{"dataset": "rendered dice on a table", "norm": "batchnorm", "loss": "cross_entropy", "nesterov": false, "max_steps": 14100}
Rows from block 11 of a small image classifier, named by matrix and row number. Each number is 500 + 50 x the weight over its row's rms, rounded and kept within 0 to 999. All counts start at 0. Numbers have three digits each.
Before each channel's rows are labels from the 100 images, of 14976, where the channel reaches its highest value: "responds to" is what is common among them. Only what is clearly more common there than usual is listed. The data: rendered dice on a table. In brackets: how many of the 100.
# pw: pointwise conv (model.blocks.11.pw.weight, 256x256x1x1), inputs 86-171

responds to: five on top (86); total: 5 (49); total: 6 (42)
pw.204:527500507605613555523493565432494457517471506509486496460530469551505436549548422444475454491562489483507466517547560456512489530610505535590556539509714535512471447409570415479401514488562536562489522473518455420474496434497453438498517528544394500497490557

responds to: one on top (94); dice: one (69); total: 1 (63); total: 2 (29)
pw.177:473464620449502482488488573544498561504523460376515568431470539560467486588530551450540504493473475519429561525449493546523476621431465611520566520485458517552448441513459508466410443550438479542444522454366453450531462558521550507490498503467527484454514573

responds to: dice: one (82); one on top (61); total: 1 (43); total: 3 (31)
pw.216:526572540504503514479561496618460512552460572504485472477491527471532561545494498530471470570549466414520541516470567430536457441544473552511579527481479412481428568556510413477485495353470362517570540591432492534489599515500444432534436489499545519532421552

responds to: dice: one (93); one on top (64); total: 1 (57); total: 3 (28)
pw.231:489453537527534459521453472546510426687465386447495506511464503520524557500478534600574440576462500490492580524459501373482475515460421489512539545531455496504483481475467505492524523549634506524534471465601381488543577454433516373533527556553556417442457534

responds to: five on top (87); total: 5 (50); total: 6 (46)
pw.239:562488496491418521490529495482547487498531532502475472477476541546482564458562496402512458484535452537541505525593513557483443385568467481459527482499425482482519482508421542505551467547543626582510514469394536527521424551480414521464488528429419491489535492

responds to: dice: two (89); one on top (82); total: 5 (58); total: 4 (32)
pw.169:540530512476510375509534493463443580532490486550422470492575584507489513374434531384526501531486390539464549540512441519462400490516485551470610499471531529502510514442493500458544476544488506572468374485486480585449516492480469419531486522505451518427487466

responds to: one on top (95); total: 1 (47); total: 2 (42)
pw.127:506526411439402491488490458533440459552476648497551445506617514594518481466497527469541493535531497444454529458480635526553473500436531611505475451500505473485608511493500511545464457512444509488355523542485569452456475500588485554560448553461515442366390612

responds to: one on top (94); total: 1 (53); total: 2 (37)
pw.183:494533509416459465503522493487473455522498515484478458539563526485545458432634479484516587616466475474392584440587547549531478470478503496507395517526483538399455535500438499515468508492479551535533486555412595597594543536451454472474506553454459474536463492

responds to: five on top (90); total: 5 (50); total: 6 (42)
pw.199:542541509465668560547632425447527536478533448515521433523474465448468487493531467531497522537453496500565502482538550490538491527559612488470398467509598578505485443603443524432537464488511510650516486487500453507529438468448374469446479491544392469491488461

responds to: one on top (100); dice: two (99); four on top (61); total: 5 (60)
pw.26:512499523549479592454524562433503518565517534506376465494488497501530521521475513501516490465491490639469550362438477544528509525421517479432601493554530529490523477555524533485474551418472545654520488470516499586484441481488523536531419513580485504577558493

responds to: one on top (94); dice: one (65); total: 1 (59); total: 2 (33)
pw.246:482467585491406509512717415544524541525505529453444516526547527500461492497514460561517515577477539516424580448451528486539522476535443475470490523550596511539506542478452491499523458567435605401596445565507467460495445468504559472454445499654491469450521449

responds to: dice: one (93); one on top (73); total: 1 (66)
pw.146:505542480578489476497492418492457492492438485418519516483365558543486571580467467527397482449460487520450523454467543442515400357500476511487507562491505461505590490474556457489554491475451506506498485459540478528544476475508457448485567459439553495460487478

responds to: five on top (79); total: 5 (47); total: 6 (36)
pw.163:512511507552397438522543534475478482510463507522476614454425524530554495384537564510500500504406401453517428464563533615629483482524385498453475487533463510499571464514568549498642542520561653494539526524508537465501435436560466505483477457477466535505430492

responds to: dice: one (78); one on top (70); total: 1 (52)
pw.148:478500523471409508468565519464480543430464450523520475461515519495582611557492546468558494526487428483522442473512492470454578569469442567475498451705531545523524459433480471484464544613505552462520435514447516549473660473508488625542426468416520538383505478

responds to: one on top (94); dice: one (62); total: 1 (56); total: 2 (34)
pw.72:528526539531465391499494543612520411526448562563504412457493541457552502502529486527459483550464513515530440413482515520546488489555502453440475488472469469568438541557579487500513475468476510483485509482401484483499537494472513544454605497534399517472491532

responds to: six on top (100); dice: three (100); five on top (64); total: 16 (40)
pw.109:517557456627532443483508465478455537536575466453495536526469470511534580506537572440598535492469498471460500469613415381484503598445573470516434517445488471521527580582491425525434559417552498591481518517541553439527532461493551498525424412449470522457378486

responds to: dice: two (91); one on top (87); total: 5 (54); total: 4 (30)
pw.215:459486507492450512535469501611522515484536437480491380493544450527508503532474530508477493422468504520545536526540504519523472515465594469499625588498620528484594424502559425449463511474527450560498523512537542468550383443477459427509491521605526456474503601

responds to: five on top (78); total: 5 (51); total: 6 (37)
pw.54:586440472497363404487546504500542464506538495507465689492478460498504538500468464620504513525584460510473434522606558515486525451510468474484533519429579480555578462546536489563510522413573499513451474557489526591537504462493490491508480607488489530472490495

responds to: six on top (100); dice: three (100); five on top (64); total: 16 (39)
pw.134:517653506554436494497371534443440493435645483458588422477538604397453545498461621448506471518566486477469398574515482474528536438493474499513538503555595483461574462517577461462494566509478496506571534458578427519599557480573542496499457458416514490429511471

responds to: five on top (85); dice: two (66); total: 6 (51); total: 5 (34)
pw.69:415549504559428635516460496450392498559491508523504491469530512494493457452450467499470502483453501526522505510560512494461531603503483550573408451571425472528598539440567456500515475431524520485529527468536470520518435484515497474428418570453563485422551426

responds to: five on top (84); dice: two (69); total: 6 (47); total: 5 (33)
pw.29:534452427636469571459555488474528486488530389557511572508466502516491524534416509515486561484460436537467446440546495490496503557520484506516411499441623436504522544545515488462478440513552472553474542522526490539549518432520482466505540480473455470427472512

responds to: dice: two (82); total: 4 (63)
pw.86:542473486472609495482481539529517415515540538467535447439553522539482439567616617459516497439421520609440539485509504528474561421543423489520429514553489488538490464579595499490508510481405449459418456555517574542497429444457499448568510496485603433628549465

responds to: dice: one (95); one on top (62); total: 1 (57); total: 3 (33)
pw.232:585518479503615426491469538501529386586514493457429482432414550536398562530512562383575520457480454489459507490483411483532504508434456452451570535568470545517637469568537427501525508500477474550496514402594462461484561519459566504415509518555429513429459445

responds to: dice: one (92); total: 1 (51); total: 3 (32)
pw.144:428501544458527449507513410555436447674501517471509568486466472527386522532450471605507484513430532517427495542415487425414548526548523496540520524507566497533488411552532529479538512394540422515498468539417424522444457506461519470529508525534531505506461473

responds to: dice: three (100); six on top (99); five on top (66); total: 16 (41)
pw.88:459574474524357498432573485612550486533444602469562513498482467533506420497511500586534481430483479471562519462463473469512570466481481544427545558475577456419532498515522459419508505550509538455540518551454448413438476493535530494548484397483465535516545498

responds to: six on top (80); dice: two (75); total: 12 (35)
pw.82:449468508588525534518451495471496500413454537543558497493612541549606507616523576479524447507496480536496551500462473532514510427532518514505518461459493520504415549459447483490510436565494474569420494497514546572470498495541528639483473568496539508545517469

responds to: dice: one (83); one on top (70); total: 1 (57)
pw.230:556542505463494460509552573438422490462550448448535387443533524462475546512587408558426412550483534458558523570476609559438484589409492493450502503491533479555452420516482467488579476492456506526518551539416462538413558473542489519480402554503538460573417410

responds to: dice: two (91); one on top (87); total: 4 (53); total: 5 (37)
pw.142:512417432455460479438412390506497526558481583546529536519542540548501477382541503435553515450420529536495493463414559575449572565502518507461616500473538480515457501457515520521423472478494498535492487479499477550548505462538498457462419497445475532512563554

responds to: one on top (97); dice: one (63); total: 1 (60); total: 2 (33)
pw.208:509446456465568558486516495513505466507573499499509575518578432494563476421552463491459600579546528550460547543473558479518546442457513513608417467508526471464547572439482510490453501521515484545545535512541644539500452471550512451431399531518604496502525557

responds to: one on top (95); dice: one (63); total: 1 (58); total: 2 (35)
pw.64:525446518481398537534390453455498479569442572424488482453484568544627454583515604415551528488566506501440567476490514478581417418498553560482496443457473503543458531486492466536479478528444505447477518485609474500552484464553435409517531561555561458450488506

responds to: one on top (89); dice: two (86); total: 4 (54); total: 6 (30)
pw.245:517485456503525582458487575502594533476478524521469501563548495484435472663554429511496564491546496451528500545533548525499491508561640455441475421531453434470451492461466516512405480507568484451432487493538528569523500474432458596449567509507475524533505455

responds to: six on top (100); dice: three (100); five on top (65); total: 16 (39)
pw.192:485550466400473482496562497492481531570514541522560486489513493479452572438450505537523450484501469648482531421526503466459467607498438525518530508482469485495602456533455525510528446408375421426429384533489530565550484530479471405477496473389530479479448545

responds to: dice: one (96); total: 1 (52); total: 3 (39)
pw.151:520415523468518499547468378429472497639508477411423431473495463514471512487541500461567540465526480476528499513486454500544500466504497515606618618584585526464444520483487537491549474456391504508444464532421481504505481560540547419521408537487417499508398481

responds to: dice: three (100); six on top (99); five on top (67); total: 16 (38)
pw.190:497590466510500532541498484485440512504564418496502497499538502474580475441486521419493435438509459547455583545589534484510469632528419463489503520358532561559452403401494461506515498545477478406526449528551478481521412515450503551465473441492452528550466565

responds to: dice: three (100); six on top (99); five on top (67); total: 16 (38)
pw.132:473528474457420473498485442596470510528524461502588552395576463499489522476484515543565459460475614490450452547591511527474562526523434463498585536502546524468702535549520428455610501542486518433454518482524510462443464585489527488469545479472469497448439439

responds to: dice: two (75); one on top (73); total: 6 (39); total: 4 (36)
pw.201:456434455552461477588400512511485538478537432489501478478476581533492490563559507475465558512557464485477511517520498503481588500594525496549510518448508549414493555475440525441450513570485561502518521446513636361490469542519541451571430464520476457608608423

responds to: one on top (95); dice: one (60); total: 1 (55); total: 2 (38)
pw.159:548517470557473444490528564425449463490558525454525593410461460461419582474562461446499492480447512507549547417520645463525487490500547453470488547480438507500556502467602515464538461473414482464498497547494584467512472575586476369435512489534504515470572585

responds to: dice: three (100); six on top (99); five on top (65); total: 16 (39)
pw.165:509540433414446524499457470475458510462616483501513470503525432518532410507476525576460441479632581572522518513531420470457543504485493459601438465564508478539495526451462590531444510482475539606519601386473507419474461457497606536492421488453474526564466473

responds to: one on top (94); dice: one (62); total: 1 (56); total: 2 (36)
pw.140:549456585624484478488409520472559466483476552545461408530447476546429503457509601436585485592522477539559539432548600594589468504529469491548542507475434627578505523448503462446505448517481449535552526530447552500471606516414534542560553455388491496531577562

responds to: five on top (86); total: 6 (65); dice: two (63); total: 5 (35)
pw.117:368535505585453601536619437491511486451439462579430507451509585612477475504582479476542499507472503496486620562642533445474429499454466479353553510487506479466514512547490463441515404521547500538436471480593507490494513509505511477524448534468492468504385459

responds to: five on top (86); total: 6 (64); dice: two (61); total: 5 (35)
pw.162:573462531538553531521520346403516514429407469539472514372531470521473529472497469470458552479464491461481588470489500572497419456510450513527494460353466569477497498528397532498479540567423557467508484502444480519512519578472452494454580520489530455529467510

responds to: one on top (96); dice: two (96); total: 5 (37); total: 6 (33)
pw.211:551492508534458424541502498511509525466489435527512438511476505509503493617469576403544447504499532565478465585546474449453478524374590492445488472522475507484444463596579482609489592483455519495530454535568482533445545511524429504643559462573467494536451489

responds to: five on top (90); total: 5 (64); dice: one (61)
pw.213:562461518382460473499597488515519419530530466504452520480546483555479493504513386487504508541420555493510495462473484655525512541531482440549491587533592482485409511454485429491603486458538622535500526516505442529469393552472496466497397521463514486502472484

responds to: dice: two (86); five on top (65); two on top (62); total: 6 (45)
pw.147:478553404645446614524579527488493483515480468514475488456503434525498446474486501455507452560436491524464468473520566492490520581426570523403483488558389426465498476527529565480598568401477332562485531483557382473475399481536451506486533481457473498577491547

responds to: one on top (94); dice: one (64); total: 1 (58); total: 2 (33)
pw.207:489506600471479518498601551588542532501515538492522431412628515488560489532567374478453505499485510434567523509532570472406510494452521616475482457461538516514483523558469574525417508582509485432538483512508544537455395578473482574516457474509573464398470483

responds to: one on top (93); dice: one (60); total: 1 (53); total: 2 (37)
pw.161:556517501520512448571448554513531484474566575537540563526579492570570537551417446363569446521601533478476506413395465478582574448541426423491540476464491511488509552435519511527504504381450506532443528438421559472528423528488521531464492493523510479522466539

responds to: six on top (100); dice: three (100); five on top (65); total: 16 (41)
pw.94:531560530495505492466630513481519552459535501380589468441541488521508535526449516547543489557477584506525465430421475473426596590467491486462497542511527476524521526467478400475407467487499554454453480471493429594565496532465546484517438408546504494509550448

responds to: dice: two (94); two on top (74); five on top (65); total: 7 (54)
pw.9:620423426557496461441600497428434465468468546582510420479505525562511399520431514475464493538516552523562487501427453500513406398533416453518524533566534504454519504489562606498582529568592457541499471540487535521507518470513495436529494513549497544425454569

responds to: dice: two (87); one on top (84); total: 4 (50); total: 6 (38)
pw.83:351494447505558543485522531586535457480424471488527567447479527441463459549543509530457576505479512457446472597494380559467587492644497437525583489513595517496587479451532466507456451525578529476514484494462425565555434485492440569527452556457490466573460572

responds to: one on top (73); dice: two (67); total: 4 (55)
pw.105:569510494560479554452630494443486525515487437505503457467425597581560470615535528574513482570501539486570444567529435496470522494580524487443502508516552531474414506543382515511533492462563567404633463434516490467430481452543497472548507550488444509557472445

responds to: dice: two (89); one on top (80); total: 4 (41); total: 5 (27)
pw.185:518501523480593478489473481470396494504485476480488444453502534440506549485474497515521548549471512514476587569550572413542488488523492517411383517562489486440527452475657436486430471538498481539458521501587529506511554476459528514537525578539465481606503525

responds to: dice: two (89); two on top (77); five on top (75); total: 7 (56)
pw.252:575425580557507537465500509544516444539514509544465565627531505475481401466453481466458545508501482485539515424484533532431545504459417489596494522514510515572438453533493519528577520531478462496569464500557507492457589406474524539535390515482562493483608524

responds to: dice: one (82); one on top (73); total: 1 (57)
pw.79:506505441469556484523482543448480452449501453514457489563476465527534527500418441510444483537483479463563487516495513574571511407533527577458529566446474448499454537495522437573445478598477452551480506546536365452521624317539506520448493463528472456538419490

responds to: five on top (86); dice: two (73); total: 6 (60); total: 5 (27)
pw.96:519477557383577502501551488557505469476410465447461555434558450447524538437426531418477442560507508552510560479510532484503452537551529497475456485415584384436350487452439548528506456527542469572595561473487503486482566503463484481569486485480470497509569458

responds to: dice: one (85); one on top (60); total: 1 (45); total: 3 (28)
pw.166:512473479493533460523587456581530391653464458418530487492541529487482399517509457483458553456503514481467439526402491428453479489505458440562481489486470505475514544517496508506469491416536448446478502448552432526561374485483449486444527458522452452512516489

responds to: one on top (93); dice: two (89); five on top (72); total: 6 (66)
pw.36:424442586471395421494544537576569605463518584549436445506502576473427513554501567547459593490528501379483448588448485408480466550603470504462471522470471526576422569483474536438589466485520522542505417543566435558454526550534401483469505473528488469643479553

responds to: six on top (100); dice: three (100); five on top (66); total: 16 (39)
pw.180:554563522545407488443473516422459566513541478454497434499459486377487535480424521497528438516466489461453577561478528522497411488527461557406457516528500406465523512401426431489589478525462480456494463536593520490664459517530503550576523560419548516447498527

responds to: one on top (86); dice: two (85); total: 6 (82); five on top (79)
pw.87:488512500563441554492517394469443543490475502483529499520483496502514459552589492584408488533530546524504526484438435336456545462473406557637485419475500514541523460479547565488547541542521552404449499444499471556447579409499481448483446515518509530495535549

responds to: dice: one (77); one on top (72); total: 1 (53)
pw.104:474510602466508573445644521440576502456526546453491473571520459458531547463474369538417523467579566408433475458490466525480510564487512519413549552571447526521480436516547514481433533598568437537435539524497489411497605480524494571422477443506452550491394418

responds to: dice: one (93); one on top (73); total: 1 (66)
pw.47:503548460555436468513509440565478416633450484449499569504434476497475448541516510426481459497507423471542456510436478406512525449633501502525492574612611415512463483437482524514504458382515385546535505454481556495496549528522474440557417505548509515597595470

responds to: one on top (96); dice: one (66); total: 1 (62); total: 2 (32)
pw.4:532544521511463631520522469439423509470613469443486509434505543448502520495518397474395526566499478475444539463434535464548477462551434481428535442526517536485507452490459471536472617617508549443547480577479480581461470588500492466469434459512500491462519514

responds to: dice: two (97); total: 5 (40); total: 7 (31)
pw.25:496456467599593472457448457433567501510479484545508689407480416507452469525479536517454450419511458513437575511630462604508472497539532510605519497655466490501491478510604529509460433598613518516447569466513528452550454564477509466476534433427427512484519500

responds to: dice: two (90); one on top (81); total: 4 (38); total: 5 (27)
pw.221:463500547522576432520592431435450578458590531522519541527519561479505551511590472461501491467533514577461457536454497510527573496569431443557546442508542495536462423509518584471435475514494478512557458446551438487494522459448514422468450491566443529567487491

responds to: dice: two (88); one on top (79); total: 4 (46); total: 6 (43)
pw.39:426515485507466505536496434492566544479585512468568530451535550519528546563679486448438539399559452484544484525532466554498427447574501539453531460471463497449499533523542440540438587502517504601452509468618533550389531557521446504394475491476478475549522471

responds to: one on top (98); dice: two (98); five on top (60); total: 6 (58)
pw.197:485527507394410597551421416469522500546534415419446376527507476457451465570562467415491449475514541479561513513437585512657556478466633480521577470489455427464464534544549530567520463589566511565459518560572497495561493486428501592467516451515498454587528428

responds to: six on top (100); dice: three (100); five on top (66); total: 16 (39)
pw.84:449574535487452517480542423494449527497537514463563506458450535590443467561493505452578405571414474518417579497458527467501607523536531527524496501471416530491494448541458478502400573540585393528538464424508577497542494483505488572523462518490439544487556472

responds to: dice: two (92); one on top (91); total: 6 (50); total: 4 (32)
pw.10:553587540571447495526473497512507472455464486547532400522385524561502509603576474466449573493519500509444507564507454528490444429456520486528519530421575519533568503505443549480475469539513520517468541441512551420591472521459519471595459461491549477570493512

responds to: one on top (97); total: 6 (49); total: 1 (48)
pw.198:538473467582496641510479612507468485478502538443416356555486516476480461498497412523543505524552442430539640505456494459489454483462412499528515464527536491492414382428465461449546503501444511532538483480487499513427430462553499478535453536554524497507483420

responds to: six on top (100); dice: three (100); five on top (70); total: 16 (40)
pw.244:501570504488514451484548407482466493542524439537520432542537521545539478445456522563419537495443447438509568579442423582490573388565528452518506477548540478568614517494532503529459537432447579384506485504577616507515502468520458436482443496488602516443525447

responds to: six on top (69); dice: three (67); total: 16 (31)
pw.150:510533467526482520532578445474527487491462515523559468418419478483514498475502499614576381543473472437508537497467526518481525687494540417498506487523480536523615426483527457483474437505408466456415506566482568469423508494468545603467449365597550434506531507

responds to: one on top (95); dice: one (61); total: 1 (56); total: 2 (36)
pw.135:423473513531503461564523495438504492491518469440508504374513516511507570540463469425519491533474488449517532539427456519521457640518506492582480497530533584459511581492467513556472488472482478420522482616484633548539375621565447582518442434528509508444529586

responds to: five on top (90); total: 6 (52); total: 5 (47)
pw.100:548522552543503437527594378455431462534579505573397526485474523495408552476489505549524472498477536451526564592571522426541509445438535445477431477521500548454537474495502550504414528522496577510481545494454497463488489555480447515441560518371578512505521528

responds to: dice: two (99); total: 5 (43); total: 7 (35)
pw.98:551510505494451507476378526523535610529489505501402517440581460633458509458482470515534463501516497493544490542512484548529434596476525514497493503631542397499435458425605631481448486496559640449465489456485488495534485449503513399487544552474526523576515503

responds to: dice: one (87); one on top (74); total: 1 (61)
pw.91:497562530493487482559446403565492475621461509523542441492505515553532586423467480520512483539434525515557570589504402384565439505508446461453455537514469446467464476453515444453501499469536458442545467468515379557497646520478455476449492540451568460527542575

responds to: one on top (95); dice: one (66); total: 1 (61); total: 2 (32)
pw.226:469465532447444584454499467594433614524455517465513529452493494485503551525434475518445430559459533477528452509543520428564505493488468507502576468455514545487462428514498375554536464555465553484492472562505489523553512585525446497509460449583513587563503514

responds to: dice: two (90); one on top (80); total: 4 (66)
pw.209:426446463501517453469498468461502642482467614515602495344544507467493555604532512544552517527501506482474516501493516512464453448566494451568456435487481491546609566543514550458560539446489502460408516520493539544506495485470551595560509471513454440452566540

responds to: five on top (83); dice: two (65); total: 6 (42); total: 5 (37)
pw.106:612450518519582545495521504462429486516550494535435677526490452523558437419471491481489569511504477403556518531546468430536437459567406485497467462523588464550524486482524496561497501479512499505489493475465493441519532451432574497503460544439493425505542452

responds to: five on top (83); total: 6 (52); total: 5 (46)
pw.118:516563514546396477496455453495433454589512520506441520454584444491521521515519557476489458523525489472531490538711525638476499462523516442458478531582508471469493509429550534497504450564490472583480506531478435480513522466447482507514454494492470458539583526

responds to: five on top (91); total: 5 (54); total: 6 (45)
pw.141:478516467433479435473556517492458536462572525543572590568399562536452450560494481490505466451500473509451547493502474383500509433524438531394482578518501475509407501496492509523395470457569517484498501559438463476487587476504454471362546550538422522471487514

responds to: dice: one (94); one on top (69); total: 1 (63)
pw.44:509496503448650434486493529503498490692540468490554520401436510477468529518489522404527483465455504481470598507508562533471564558483539458508472515395472471541513523544534496492552422457553507488477466452517520538472378495484410475527452488527522437421502514

responds to: five on top (85); dice: two (60); total: 6 (41); total: 5 (39)
pw.182:604548559587387541518496542486472561485507567532452444459504505454538494533463426621574452497462468425460518507564490516512399513494487451560462468444473477557427424567407508455548388445546498485471448464495492564487570453527500514585493518509494543351568465

responds to: one on top (92); dice: two (88); total: 6 (48); total: 4 (27)
pw.189:628520487466385549492508487492504486503526509596566649499500526501447484600492522517589556535538556478605462403543478558548456519417697521518513508593429530489502506542534453462489485512417427584479525497524575510548553497529461510514505470491548473511482504

responds to: dice: one (65); total: 1 (26); total: 3 (26)
pw.15:455486475560477494506547480560506660555492434560506593439485475543431487472477507464549449530525427554406501627499557462512503540588516541575563604548465510514446531433503517500507563511491478513497478500525370443537594513567495411426442424425409486586531420

responds to: one on top (81); dice: two (79); total: 4 (35); total: 6 (34)
pw.126:515526447543587450490477473517510444470522541480539552526554509491527500622492543453446553502536464473514387486505498483377456456510505476539585517462487407459473440487478489531526358561493533558502510521531462463544490592478432569589495612521432470512492548

responds to: one on top (93); dice: one (65); total: 1 (58); total: 2 (33)
pw.128:457429481516518452602617507413552472603505507497417492461520481465539501459484506519436558436476486569504467576534466460626460504490468480510509433485529650475462535543564427458511468444454480470397568519492426536482477549456522416522599527534527477525461555

responds to: dice: three (100); six on top (99); five on top (67); total: 16 (39)
pw.70:559445503457459501491533482506465466551547485487528412539562445455504496425506581514517548495505511466491497497522526588497521408542501536413483476448555438488537454560505552503440479525465554431535428578507485519519517526464517609551495504456514553450540471

responds to: dice: two (88); total: 4 (52); total: 5 (31)
pw.225:496482555449561478500559484527526637488552511549462490488471494510489510468545545487492481538662473445561507554458489512517443599491476492506538501542558531512579503423474486487460478470455542598429448525523578565484488528484507472561469421524344469454591541

responds to: dice: three (94); six on top (86); total: 16 (34); total: 17 (27)
pw.255:513513326419478449503498536449398498515482531520520492541570413556464568580540516502506468550507545534429498441502441485408523518475447463524522457514572461537573467546582526512473454519540444508421451455509593462542477499519447485497469424493475541512498513

responds to: six on top (100); dice: three (100); five on top (66); total: 16 (38)
pw.114:487492579456492463448535485552479578513524544488479574563420462587477565600425476555639434467594489516495502484515501513507555489467577523392547451571455499533486510506489531456597451443484522567495500490454440407590570528455511556549440554576424487408447424

responds to: five on top (86); total: 6 (64); dice: two (63); total: 5 (36)
pw.170:489454447539563492454537423487483516498570513564436471458458466526564467510528560498540468484607434500563532449550474592544474472497537524458562521507494527532545517581562548521483422430334532518492544495421468542421613552445458492472514573420473505557503512

responds to: five on top (80); total: 5 (76); dice: one (76)
pw.176:578553465533435421512505697510492493423425478508475534516489441470473505467484509429584509436543407515449439475487506478516458483489463537558520558552479455531478462468517494492432480482477457512455532472568478487500499531500421462539580456621427477495522525

responds to: six on top (100); dice: three (100); five on top (65); total: 16 (36)
pw.229:524592460454468404562508505468460520462612483513533496450411508665524562477512540549645427501563560509546501489472443477448619479474541505488376522461474566513498522481507495486602424529475533465537498500564543519555510513498492504517471447483483479554489482

responds to: dice: one (87); one on top (72); total: 1 (59)
pw.119:454527512544469554469532481461431384491492508614473595522521488422469623550430443519472494522559481530449499512425405539533498506491544520382469576487497512462456582533504524508483436485547548466492557528537474473412460527469536439478499457443568471591521421

responds to: dice: one (96); total: 3 (49); total: 1 (38)
pw.57:511569497436570519539604426535464452657493566549576472421496523496562500406431451563336427418462599513578497482449560514499502526457599519533525548521527468546562441479483551463469457459489554533519493469522549562558544533444509521539464512466519493528414437

responds to: five on top (87); total: 5 (46); total: 6 (41)
pw.250:565569546447498537508530534523613493530521413556485493573463436482459447503426458437568487465465492448602555497531483515472527486485449524485454485486492539485398527442484412561557499527578502477568451473538526452464570475504539510531455562477460520449517501

responds to: five on top (86); dice: two (70); total: 6 (36); total: 7 (32)
pw.235:624438587510466497570582496527510493487493462524540541437424509518511572389575477493440453492502544448582404508524503473469489401535523484512555506393523554460424489578510459536601554480543514477488511553465500493448471527490512456493491483524453439508505476

responds to: one on top (94); total: 1 (51); total: 2 (38)
pw.193:448481527507484551500493497518501551488505563420495403471398530505573531561563513474454399511565612421411422537601592486476417521500498578473533546480453495568500480515499526515518541479473504570487406513517449531450504519399548439463512501500515525423529578

responds to: dice: one (95); one on top (78); total: 1 (73)
pw.172:471508524564613434517453492631557437481522576551478498526423384520370546478543488502471514526411467457422476439502452494477414519567473473468353509532621523424441552504423424477525451460511566438419513402568501447517554519494577471552500488476483575491604554

responds to: one on top (95); dice: one (74); total: 1 (69)
pw.0:452496524510615490518489549513547563497469344596384563493511429526414482460415573464442489584495455473446557577445529485523452412527539515526521558488489471452623495517473567502553481560492476590632514510600573440467472550531488492496484527480482451451536541

responds to: five on top (71); total: 5 (51); total: 6 (38)
pw.14:562480451416445455542499507485513556524457542584489598452522502520481535431492467501490419488477538469439431559480462553440511523435617468568565481506364548503490517533520513444490528543582502533469534549409611503493520493477509488431568519533452461444450482

responds to: five on top (99); total: 5 (83); dice: one (83)
pw.34:512507552542442429497417539526435455499536426487457442542447446523423579441499535562507464477477446506440503480424509481599539451425484500489495493598332485495515548442499477515395455516500530477412501506482462494422539500479456494540600407555418456464515548

responds to: five on top (87); total: 6 (49); total: 5 (43)
pw.53:460502552471442427484596517526521490562461488521523475417503466601529392540501433491404529538395473498573473492539541568561465469509590544521498455457423472422512490687506464498454490520429557478548499420494561521491555560458530474455495473574480497491491506